A small autoregressive pixel model, trained from scratch.
Model: 6.01M parameters, layers 10.
Training: 7600 steps, batches of 128.
Data: 48750 training examples, 20.0 epochs.
Rows from block 3 of a small autoregressive pixel model, named by matrix and row number. Rows with one number belong to one neuron. Each number is 128 + 32 x the weight over its row's rms, rounded and kept within 0 to 255. All counts start at 0. Numbers have three digits each.
After each neuron's rows are labels from the 100 images, of 14976, where the neuron reaches its highest value: "strongest on" is what is common among them. Only what is clearly more common there than usual is listed. The data: made-up ball-and-stick molecule models.
# fc1: MLP up (model.blocks.3.mlp.fc1.weight, 768x256), inputs 86-171
# fc2: MLP down (model.blocks.3.mlp.fc2.weight, 256x768, transposed), outputs 86-171

fc1.464:103114155122114106153109103133121141112061107170128110069105138112080134129127124116131122069201169149121128114091099117122133166102094095154056101128087128140078067124161089086096113151139116144143094190143079107200159097175151146179161158135112081111132126
fc2.464:094185129101120141085106093089111119116082114152115163172159122151160090129139109110158060119162112165092069193130120148154080111118121121209126174103095136119169049115097198143126099189174090143121112084130103136125155232073095152113110101140121110127138066
strongest on: balls: twelve

fc1.226:129122172111090144173095145189134096075128104156122110097086108150105134098152110153099129114149150076136132128133119051181108145100136152160179144120174098106080106077136116136117094215210156159145136098136137134143154151066193139165139085100137104157064110
fc2.226:120105126100083078082095114132117120079091130181097125135177077147085093141164122118102140122104107103140144142116080111125094144131065138078125105143120166098160093139106195109110102111160138085125134044114113125116079114216113203137083125089106147128093115
strongest on: blue ball; space-filling

fc1.682:116158147092112112125124121144110124134135144131208139075125172096150138128137104083142157140182133185140071126119111102151083138139126141075100087107114149133131139117168138177081073171123132112154124166112032137190144095211151132118186193103098107055099181
fc2.682:150125160119111115109122147013211091119137104059127080149177133174154167138135143094090097125108113089119059145171115098172146141081177119102058140147149139110165175127082144084148124130111074122109183079148150154176172153113094107139101136085104134120076159
strongest on: purple ball; balls: twelve

fc1.475:100158104129142116160115139111054174161124143199100071091089157154139150130085138166199138097157126127155131124128166111117087157133113120171117147121171116125125154137135100148080100140171116060113127148116138128138117116136157113174120097115092104113153062
fc2.475:179147148104135061157096190142144161089119098135134082113151223111118111112143168194142114140140152136131126122113123098099163090151119138098097051126183126081124112114158157155121123103112157089137089185125127147135084112141108102139121191102100123137108136
strongest on: balls and sticks

fc1.433:162115112089142106155112122089120117134147155129117101113063103137165156140097143082132159187122168091161115115146190182160078144175133078130066125111118147115116157108139153174157146206130079154161142132124104100138159100142204063154122154106093162098170111
fc2.433:123150085067116147067134161088120192113135114101113120081144113133073181153115142115118150108085159057188115144177085124149142107143128130144057116099140131186152158134097158131120159121161141097191098125128185176133124112210175160174100122048123100182129143
strongest on: red ball; dark backdrop; balls: twelve

fc1.674:180156118153140146140151101118148159124096153144158131125097062165182100128120075098073176129069145119169023097115139175089139083147129012101145089120152120109111099124125115134112119118103129124220133159179102100153194133081103123108105113168102132124114152
fc2.674:129107155154156118104100139149140134152178136147130116092109148140098095177102103124114092139133078146122185134165123135161124169135113255133125107118144123125155073136115143086117117192134108144115134095086193105116115172161096091148139192149120097065149110
strongest on: dark backdrop; balls: three

fc1.211:106153165065157169148163100166076150142132149179129096058164101124140111095131081109063119144091156192080137155123112113109137148156125095115096114160174132109104133074140104131085105164192158072151093100158138104169107116113105108160146201161089100114123162
fc2.211:117052074162154138105125088108117133202163173058120123212103154135072112100118153181113097134146040130167166125161083138123087134118133149151083108114165147107120162153116178074164142086168099149082102140134175157151147231150131152126096156100152088095132204
strongest on: space-filling

fc1.552:157122137152122138086114126152090091182113137100123093091066096140149110130132140183092096152180141106179140129076151105120117108066101096179107133148105163127072182156119132075144166100135151113170119125168098190150135103143136131150145078113105124117219077
fc2.552:102116109088128141176126088146183112172107174187139120042087114179182111114106146108190153157128126141113116180168156152148152121179106134140131120093124106112190128148156100124076088154184141124126106113051163067137137106102109120101083123130187130104173120
strongest on: balls and sticks

fc1.317:116108155084136121113137137097082160176118194178162115113151059161167068078103160135113050151163188138153113145130202208135121132168101070167112171150111152113112062134151153078093135145136098158115175130128143144159125098137130148104113088110126143117206101
fc2.317:052135074198133146199121117117129157104084181147169110092174145102053076169111115137121121127133122209129130059075174094114089138185162181007123140122122149123150123121125132153085085127134147119093146150099141111125120107146010160164098122147181152125099107
strongest on: yellow ball; space-filling

fc1.130:128130135112128170174145108054110129102100132125106183130159142165138091088096196126079167149122130167086074108102093161063146096121152101118165160170169163129107146185133139180140183137210109097173187149173114175103149144041142106160141120132111134134181115
fc2.130:096163106127110111120115141162138182131087170176145122086134104122167040172108150124071184069114174069105178080188105060130097123122145166134114161140163123114150138130077104144101120133110090057036145136160156161099052150131175114109145117127099133085097101
strongest on: balls: three; balls: four

fc1.83:169140126113144165138145149170078133168170121174069124116111104129130165117040215088112079151166156135107104171114116144108108144139100127177162145193147149160144143151087139127148110078132111129115155156094142103122107149179172077122174146160151158048137169
fc2.83:156134092112136125121139166089117081182167133134131134086091137135160154116096149096093069164142108174076169156180149177130129065111185117102147083090085152108171127120082137040157112065110132151153151145114097156130125161196089141135155176108156171054164124
strongest on: purple ball

fc1.200:190144130096137111132150093172112140124131155138098108113104075121113052058151112112096143126114107120148096150151156153164172075107083102086130148134088128125160100113129174085077117179114113109134133119131094095071135142116119139150098155127151106090153159
fc2.200:183079101101092111120157156205157089098157147136164138123137107110154092083148147155127098096141141110134141098187127142068085100116116153148195111138161095106079107126124090154193133114127102100111181182133109154124124112167191173133171089135120177139074118
strongest on: balls: three

fc1.219:107123151141170087126185145111030116156126164175218094122096144144124121133129071126119134135164172204082120104085141137174115137099095106060086136170145117176107117089122110112092136130144114180150141154075180121183126107122111178150093140130158118078108107
fc2.219:101172133143152137156132118098151121141169166170089139140116064141086173147115148127167126179093124108164088149067174154133098143100097109156172148126102137178142141134110159170116152165065138180153118116133130115113137101155105148156063113105140130161173089
strongest on: yellow ball; balls and sticks; balls: eleven; balls: twelve

fc1.516:106105115136141123167129131162125121105113137093132147093112083130138154108091135094059133103149185166095068065130113089081088106139133120118117096115125114164167105136155102112130095110121069082196148162159176109178185083082154160119186134089106085095095145
fc2.516:147132139108145136100122105089124123130112073066112137147096122148122111190190097117087141093114091181145134162119156162186129103102094131147073150134115181068055152122165229084133129095109180166103055170165123122131078166174119165105070088124145128175149113
strongest on: balls: three

fc1.471:159193130088128163135165067099152182115098097113150088128131106114126176092135112119141084124106169113057140144150118134149103127148146124080169143168130135144131155131161110149150069124115087144155099134158142125078085157122100180141118045076107151130198162
fc2.471:110076100121176090082119133116147135211123137133031118083107142150083099114087166119157156146090132104148106150143186088148136183130093151140142124128147096052124139120055108099085142150108139140111154081051140136117106106168137171110148166113137124072154133
strongest on: balls and sticks; balls: three

fc1.634:174107153129131066101129111123134138139146157217139160097103106187135138102140093114103179115122161139141111132099110235092126192171092109142152170147146133172123108103138190123123089111061082087154132184159105146096179083117073143155126110122059113065141151
fc2.634:170114131070134134084159083163187161082111098113144137173164117143109117091134124127113135114132147099133141150193037127106133092131161181131103149108134074072131138118154207165127131115144128089152191118096117137120101092205177192137135111123127155091037100
strongest on: branched; small balls on sticks

fc1.673:066115160106092143179142178158091102108169136154104122134184064163173157060141164143145098156130119179176128147065123132105097144129133108165153187122117128186163146096149092167052149160189103096110098146077112170130109115041125149138133091107159115157125068
fc2.673:153119098152085149163131078186131139121099141106133139141156167025122032214106134127150143083100137131139183124196181114156122122077129173067132156112128135055112140159169125091104126134152165131070141120166105118135088174170154117108175180126137122103128120
strongest on: space-filling; dark backdrop

fc1.525:167156107117108101124126048147129183123091166114138068120063074149121114154121134137064129139064107149114119055127147130096120104119071084112098082154144110171116063155162168140102124093108112112176142115181125193164111090137098088139124179148053119109128140
fc2.525:090111144160084139111129085114165105122121152137109119079062135128098133125136083105142125099165186087032148086172085100087094153139156152195103137141120133136150109110126167144168113125099145175113101121161125154170100188169127139077111116125143103138162207
strongest on: space-filling

fc1.128:094170127102104141084177076125057150173136146133127112097113149169140112092115154061080110073110171120143130179116196135121078128077091103163165129174156175157128182127122122118060119094158138097173146157064116181127121148150116064138119187145092055088152107
fc2.128:163126102131117091075106126108075155149105143072126086187125102106074148110113051131117069137127151156129158102119138110126121071149116156136043138114153181081169059121095103114131135065167145094124135112115115180073132145213145125102073134137103162160157135
strongest on: purple ball

fc1.403:074177169126120097131100143151135155182137173100175159087106108099190098110137160101063119098134168102133116121068136141140073168149100106133106114140126125146126087131128147165128149200086125126147076113041098178124144126194123125133198147139108127058135103
fc2.403:113149164119129115105128171105103117122144121156114071133202105112084161088108115150093054173129176117139119141125107154142171074169140104129136108110153104153122028139120149206108115105151164126159086080111143144174129133106113164113106164102165176175124113
strongest on: balls: ten; balls: twelve

fc1.271:125151136127128138163148071119098132084163134160072131101089075128184160141155135124064126118096157099163112172138147140157074113156080078149134140179173140165123103069147208081131158171202173164118085098074065137094114096158149137118068057197136147132113172
fc2.271:048103136079106106169155138138158166086092085144154151185153130157097074120134117135099074077180111128165117160057175104117141178107118117144151144148134132120121149122114146160038078150156158093118126129142134193152102179084088119179129073145117112171149138
strongest on: blue ball; space-filling

fc1.476:136136113125122105087101102169117153103117150169056094114099168163121151115125129121094138096118200144071103099142088109078078105127102140152148138127153101096130073145156128144144043135142124094149153099045161144150103131156161097132100128145131080126130123
fc2.476:116171095132109129132181112118118123144161161099141165168094150101097098153133151184146118141122075109160065139094182139108134123050079117158155087110142101205159148138121093191159183133145102141121100188135143138114138082082137148133130087069107166192151172
strongest on: balls: eleven

fc1.263:123171099116108103096137106133126182148083137143094093122106164102129105116122091091178082125059176183096109122143162199125106132148028112110129184143126180119138111159173056118109139131147088054112100140156123113126122074127187119098138180077111179164128132
fc2.263:141130164145115139159171137182119097078109118080152150167107108124146140158132096115102085098143148068104130178118145146107117145132133107197161092127111080142176084100164125196132121132112150130106140094122058109132129148146128038078160046147107160161156102
strongest on: small balls on sticks

fc1.305:189180154124146166112110145099082142137120123076147100139093096115179094095129136172137132108187091132084121127202142099119134106140099142103098172146113157153084115110158138047123116179123096105167196141192173144147100112109156117172158105146079163070118137
fc2.305:064123036139139112092106136125139129158122158171122145141159082170068221104121103146157138124144125167205090163102100189140158164143164121152149105120095130103129073120074074139141098074109107117105072143112119151138100072135161136157126147153176127095120139
strongest on: balls: four

fc1.541:111157100144115103119138170141057141094136137158092108093103096127203121117143190119099102091181160177120133120092169176125126174170125095176086143129121175127092104147111125093080155139128139107163138102082079149165121134153132076187128148169174086140157089
fc2.541:099125109138140110124148135135141114154150086098090171140099130136129118111120182139123138155080115116145134165153086104166138215110114157158118121186091107146078154170091128054167092193099079172137094162112165085137144108130136162190122198093078133112121127
strongest on: balls: twelve; balls: eleven

fc1.455:118195098132091142123057134111132097136107111086151142223151132163178150099151118101135179073178144114128112148146112114147100101109123146072087168139135157163145199134138167079149127129114129102143169139156112168129208050109162124203126029134092115057124135
fc2.455:124116091103107141112164162159148087198076094122076150114093129127140120114142132088193100125128174151123110126112112136179209137174129198110072164101123145108088161132147143104048144110049054138159063119129129171118150134151106172100143171111132115096120170
strongest on: green ball; dark backdrop; balls and sticks

fc1.582:166133171127147100085116118095096105124109157104112064166101131151096110113103134138146139117109131164173170124145139168065082180138151112160125115099145195089162091082143139192135061130192157117127130150185128116159114144122147099129104143114125146149141132
fc2.582:153115120057132138153154115174070108116134126139134212071119153133108171094143051169109096140156145170150098166079144120112116187129121097105144131190056137187139140112110123187111161086111146167152135182071137131068044124087139139130111105126124150168115115
strongest on: balls and sticks

fc1.127:137127194094096069170116101150110134117109170119144102114136134112083061138114146093086103036110200129108091134174095127134092107096129143190120139119105105129092121163159123109148111149163121112142193094087052133181155181145173046119196184175155110116126097
fc2.127:144157156119141112135151145158125136123097109157137139151128073140161185136177157201171127186149039186132106138066117108122154144079126111117156129132137108180064138145167127125110158099121093108092110139127151131101092109079136140148100129058089169162110117
strongest on: green ball

fc1.275:170110128123116116101144117119111094189155197139141067118124126175128122128060185117113186100108156134112115053109178162056138202123131104112164141108157107130129182145111151098139140124137139054159165130124127164162196135146137104152157155085180102072139114
fc2.275:164160158160160175150159114108118118186103148147148107134096107164120147159117189184078150173138149184150115106101111110125179161126080101033050060105155136173125136155161143087140139086116123132099168130138116105198160032077076149160147190129091175119057146
strongest on: yellow ball; orange ball

fc1.345:106109155155056096115121141175096175077167150143107084142070098173123149142132135121178134110114161147146143139142143163131095124154153094140092197192143083154084116165117183108068113085124118122175155155126096137145095122079159176126052064088161133130168097
fc2.345:138159170196077150110132153099151119100143125169165138136131135103153136115136185137093121135067173123136135157158114119120125097120168147176120134181155158110144125136073095088124201109163167167082174107136136140151178132086140128113146150087139135115113127
strongest on: balls: eleven

fc1.561:143151170166121095194119150098082143154095095158090126113152146134130161127151105165118135137153107134111148057109105089132094098122150101076100135127156168198140126145134162130162127160106065131137150096112114155115135153144096097169133153127119115060109112
fc2.561:143106130151164178123145131109127107145145089075092103087056187051071095152156089109171138106141093107091126137123141147213107177126120144153135094136105159209192169130121083147158147139102165186127085117114129108129180133069135117137103155140123096143083122
strongest on: balls: three

fc1.225:122160155197134156121109098158101127107165165084130151121192105163165077114155118154137168079136125121099120143128079082074062135141106086129113143138153152093102136093138102065087107112151134165167156169171175124124161123103075097127071112143093066058113144
fc2.225:056134129118115074104149128115149134132071067154128132170156160140074222131145108148083134120148162108149215140087052075118161143111163161057147123136122114129099138113160118134096144108098079098105127085109146128129106133177097170197102177111117107132046178
strongest on: yellow ball; space-filling

fc1.510:125150113135134158118165075122127186146090145153092094142046115160130161113144099142124158126108195131090077113159113162065052134133080065148155142127128134119136096137179087139086089107085136167163187175203057160136176150147134091114143108122105121140170100
fc2.510:168088145145121160123130154113020118108130124163153092156184146136147124167132100168116068106130135090125109170153108127136148135063134128187099111113162095080077081136143156126189172079171173136165103165073091141169131152150142183101167136104202117174101063
strongest on: small balls on sticks; balls: three

fc1.427:108144107145164121106085101176137144089153171125154143164125116140190098092132055158101203087148131085189087124157144111120118150176154093169131150139148114144108118108170089111134133151151116142152099171135098131131116045091180133162138172125123157147134081
fc2.427:075171138171136149119119116126114179114149139133152148117112121147157117081130144144096158129140145102085138120200132143138114106134109080088098117143115106113159114114094116113127178098131095128122170084139123114143177116206122120123115126107125154163193119
strongest on: green ball; space-filling; balls: twelve

fc1.534:104141097113143150068084158104152144131109137094146070107109076133240148109108159085124162171081150117112142062152187160070108136173174126142136136148111136149104104146133076115112143142150122076164070154094124136189157084120184108183093092158153155144133138
fc2.534:091139117097186109139127114066116137125080127109124129223138135081104138163100115071126175162120128111138121091204161170161120079177143116095057038069134161132131053121117098193151089102101151118163127124172062118098199097195138130099123149095096143130138110
strongest on: green ball; dark backdrop

fc1.382:126145147166139106074110125129121164090179147122071113105158091121168057069120120127151130098161166100096132061166116138116132151192098117098172191188165135137102186131095128104111112147144090127128111131121110156152159124194162125147119131024082127102123107
fc2.382:136149147126163090146133174153178097072117177152125134128103140187070150148113141098118111155172101106161112145146209150131155150158167145055148132098182161177183106132119127150120100155142147164109145098070134085094160136114075049132096161149135117096118114
strongest on: balls: twelve; balls: eleven

fc1.40:165186143177129118130143152163133118160074143177087161162104165156078168109108154124041131109129122092184164168066170127070083085098097097144144183126138160129131125099138084106148148108116091104113195082137069101141099173113165065208103168100080106092131124
fc2.40:101115134152140097138133154137098148158135122110133110125094100147106171160124159114125136134120124123099161129141109108131130180122155107104123078179164140145067126098055155189165079163085137143063103120121147094123134113167158076196127213170157098155088148
strongest on: balls and sticks

fc1.41:142157149188123167058181073113143118156123169092041128158104151110147130055122177123098105099098137104102090127190138168127103088102140098143153103157120154155151137158093210098171150156087122091135151097108063126093183107162165083137098129130169126136167157
fc2.41:116190112139133128173129137124141093173112101148120091117125142110097088164105097099092153137108133105134059137131112087130120112087085124127130121145155124136141179091161106141129148128115096130176095188095176089120159113119134084186155188129114138087144099
strongest on: green ball

fc1.223:159139120076163097118065083147085157154094142186088066084094095155203090113079112158096094117110170128168100112130140142109113110153089051128108172148144115130150127150065136060082099110130175072131136128171125156129136093153224158163067157115141072116181056
fc2.223:060082152131152155137173137114096097152095118088161083151125150147097097174157156089119158156118069173094071124123149145097093125176126142108121096084140169178120188123157125119103109170196174152106103147096132107170113036080119085137139065171112132179098137
strongest on: balls: five

fc1.695:087105142153125157124154073133103095100168140147161124133161115138079179114136126135138184139149151111173068126122125121097064115131085105122136118167177114148150113109100180139134110133118114180172148122126066149097198136146110066101074133168110078090172124
fc2.695:159050096120111186133118113109083094129148126117150105086146136141096104136161142130124099108190183125123185118068102136104081135123084117183201095148118052102131104118129139138169172074110161138158121153072130143174099146107119201124159149093131189103111161
strongest on: balls and sticks; balls: four

fc1.557:128150119116114104130068074123153154135111146136057137159079145155123149119093104122100157077127145072145105145106162117123114108113126134153031090115106166153150161173133185116132114177177105112144091130157156129166201153147119058154094127143069104120156105
fc2.557:189137131076153128139138120157080102151100140155091137148135133096105115128130126130137109117152160103128141133123109120122130137115124126163155202129069118143167043123091124091119110082145187147182111141137204112179064139150126178150093188060114132166084166
strongest on: green ball

fc1.468:084131165110124104120105185145124119087134165210138149142160103156169204075160089098093114123180156158142121078076113192117105120144132084159090140166133104189142125088150141179133093173142114131110121158086066129161191110080149116135136172109165096170108161
fc2.468:135108135086135116128132106135087109201137083062105087162150109143210073172102165177155146131078104109121176170191135106162117104143125163155105179106124123131162131142099113074109099176174118170142133064107163117151127102168129117140085158118124130101131102
strongest on: balls: twelve; balls: eleven

fc1.369:062126151142134133169108122147103103152137134114158138154159140157149103123078128104123140105094126150166097086138116161132098153122145121162178110099154169205166133117142117100102085114132093052173110143056157147156151111158113093146118122212095137130078112
fc2.369:068138152105163096077118108118107134058154138150133122097097173132080059232179093154185235140059161123107103124115170145213149103106134134094128095117164131141116130129142109134132157119118205132111075137129148141148113104099146122097104122143145087160128143
strongest on: space-filling; dark backdrop

fc1.233:081153153143066143116161137098134105125110158105154121177159110125131198118102193090139145122117155102205120093121153074114098073101121119097109175131157136173156192143060136178145109122132120105132118076111096163131152094197123105175100125177134137120181139
fc2.233:087095132158146121112143126108094123113158138112157121154059106131112111222114116093102165080140108138123139149173150171188151151140119148102134148108115142137074147125126150117157124165126079178116101147176190166177147218107144113133090112083136176141188120
strongest on: space-filling

fc1.659:186127148091113066086093138051066120141096169121116105143176119170169118016123183148071108117115162134129164106085147106156122111171117134194125152101136151112112125156110072075158124230208142117126094120134104147159120123165174108207093137078095103130143129
fc2.659:121115118123124129124102086216081171128165116126115146091099045101151100166126173168136150095112141079081141121189124149127143165106100115155124116166123094083091092115154157179148157098170165128111093134160122154104116134167169216092116137104128091120145188
strongest on: small balls on sticks; balls: eleven

fc1.522:163143103142094181155202099097151161153094140128208090101126136171089094122088110066101137120090130113059122094077158194112078165169104153104133144133158150093143145125175147128097112109097138119155171112172149120109151158144133105122127104167093107102128076
fc2.522:119105146143126106096121157119142108134200120107151167114125094117156100097130153137130133145157146095100159118179156102167203103159119147104119085148137103168095172113158152188159156146095142075133076065089106136113078059171098100108115174126163101140083133
strongest on: balls: three

fc1.344:188132173109129142153122115081101097090082126122149103177140172114173136131151076129104136114142140174122157100137107125127125133128093118103159154183129165142140051074157085114024131130115098117091137152147123144138119156139105079138082126169047111128129142
fc2.344:169157195159151149105162121161141057094131174103103099106112120183143107118119135147147152173107132113128188153160106159162163108122166083149147112167100109181149171114130127138166112143077099104163116117107158101130127024078102164098166151120155118181133130
strongest on: balls: five; balls: four; balls: three

fc1.739:104110130071120170143149145155092135161130142187177077175026079156100106128140136157154146158076145122201127146141150184105096129092129090132110135120174076126134182127083055165156101130085113109132151159089119164154169125117103162110140089133119180139189143
fc2.739:132117104111112117113079124172129095153090166169103141069147077139156099131114139134087140098134101124183180109153176134153179147132140130139124091060126086171125091124107064163045141167195194122155117136121129167114110223104172084098122169124186088108117085
strongest on: dark backdrop

fc1.591:166182179090145134162127113110097128131170144212114102126108132152166147127131086113088113102147121152125133130111127122142089128089074094158133100091152100123107131100153099192131112171122070118194153145107162144170120112184086120173156163162110125087127098
fc2.591:127122157150133151124162062115097098107182168065156101225140169130104078130118145153088069083159135101158191141115186174137094102127120102196159152115130090170118121125135168135146187107096099189115147117090150206168165115154102080062112131080113116148153151
strongest on: space-filling

fc1.397:171149142120093086082104080098134161087179157137165117157192096175129121088100158150104136114164126140128084142074112162143104108182107115122124142102147110164119201150149191107169096177144103123124127130176103130158151085136143129188129116149068104116137080
fc2.397:129164134169166138087199132082138134064183103103098085199087102136137226103137119123224109100113099154108138138108110142146113212178172158084145147121106074122156179150151102120142111141170133144087125119155094129095135138143112146125128041120143168167114151
strongest on: small balls on sticks

fc1.69:157153144129087090136125123084108125168140166135082140108131090129166147128118151093096131132138129156103083143104108154137080180132139122106119126117108161162130168119156163170107097223194119087173134149064083085129170090200148072148193120093112131101157122
fc2.69:097097115096094191056111126161154109098106191142109202098121111156097168167107132112115172117101139054213113134160075096141109086110163112138124146147103164167144188139115189150131110162125112093161117163132170171168071172109181095171151075165141111160100115
strongest on: red ball; space-filling

fc1.277:124137141114094167158139114083092136098120162168162119131198149150128172033154102167088127173122150182114082127049106119092074146193083114090131156147146094163174117146125084176122114154115154133149133210125105120097140172112119124137132153141118126112174152
fc2.277:126153157097148111150122104125140132121072145112077168135128164144154147177141185161111101151165149038076130127144117110099155096109115083074104201109127147138087119138149150063075160107128106072147153109056101107147096108087104152095101168103101150149152121
strongest on: balls: four

fc1.742:112134141104105126109155139137098138178176133134065163148162093124157099113082113146143089144091140115133114117120151149105124150195078111138145176191115123131063085120087131125168111175095127134190159112096114134152135130076123134113109117188127158100120117
fc2.742:125113177143143103108193134085113179123163090069155132094154092125151137123152106162188198129032081130119145133168144131126144143141167130100144054126146077102092108135132103162197122155146091112150134144104162175154127107175131078114134079112073162084134101
strongest on: branched; dark backdrop; balls and sticks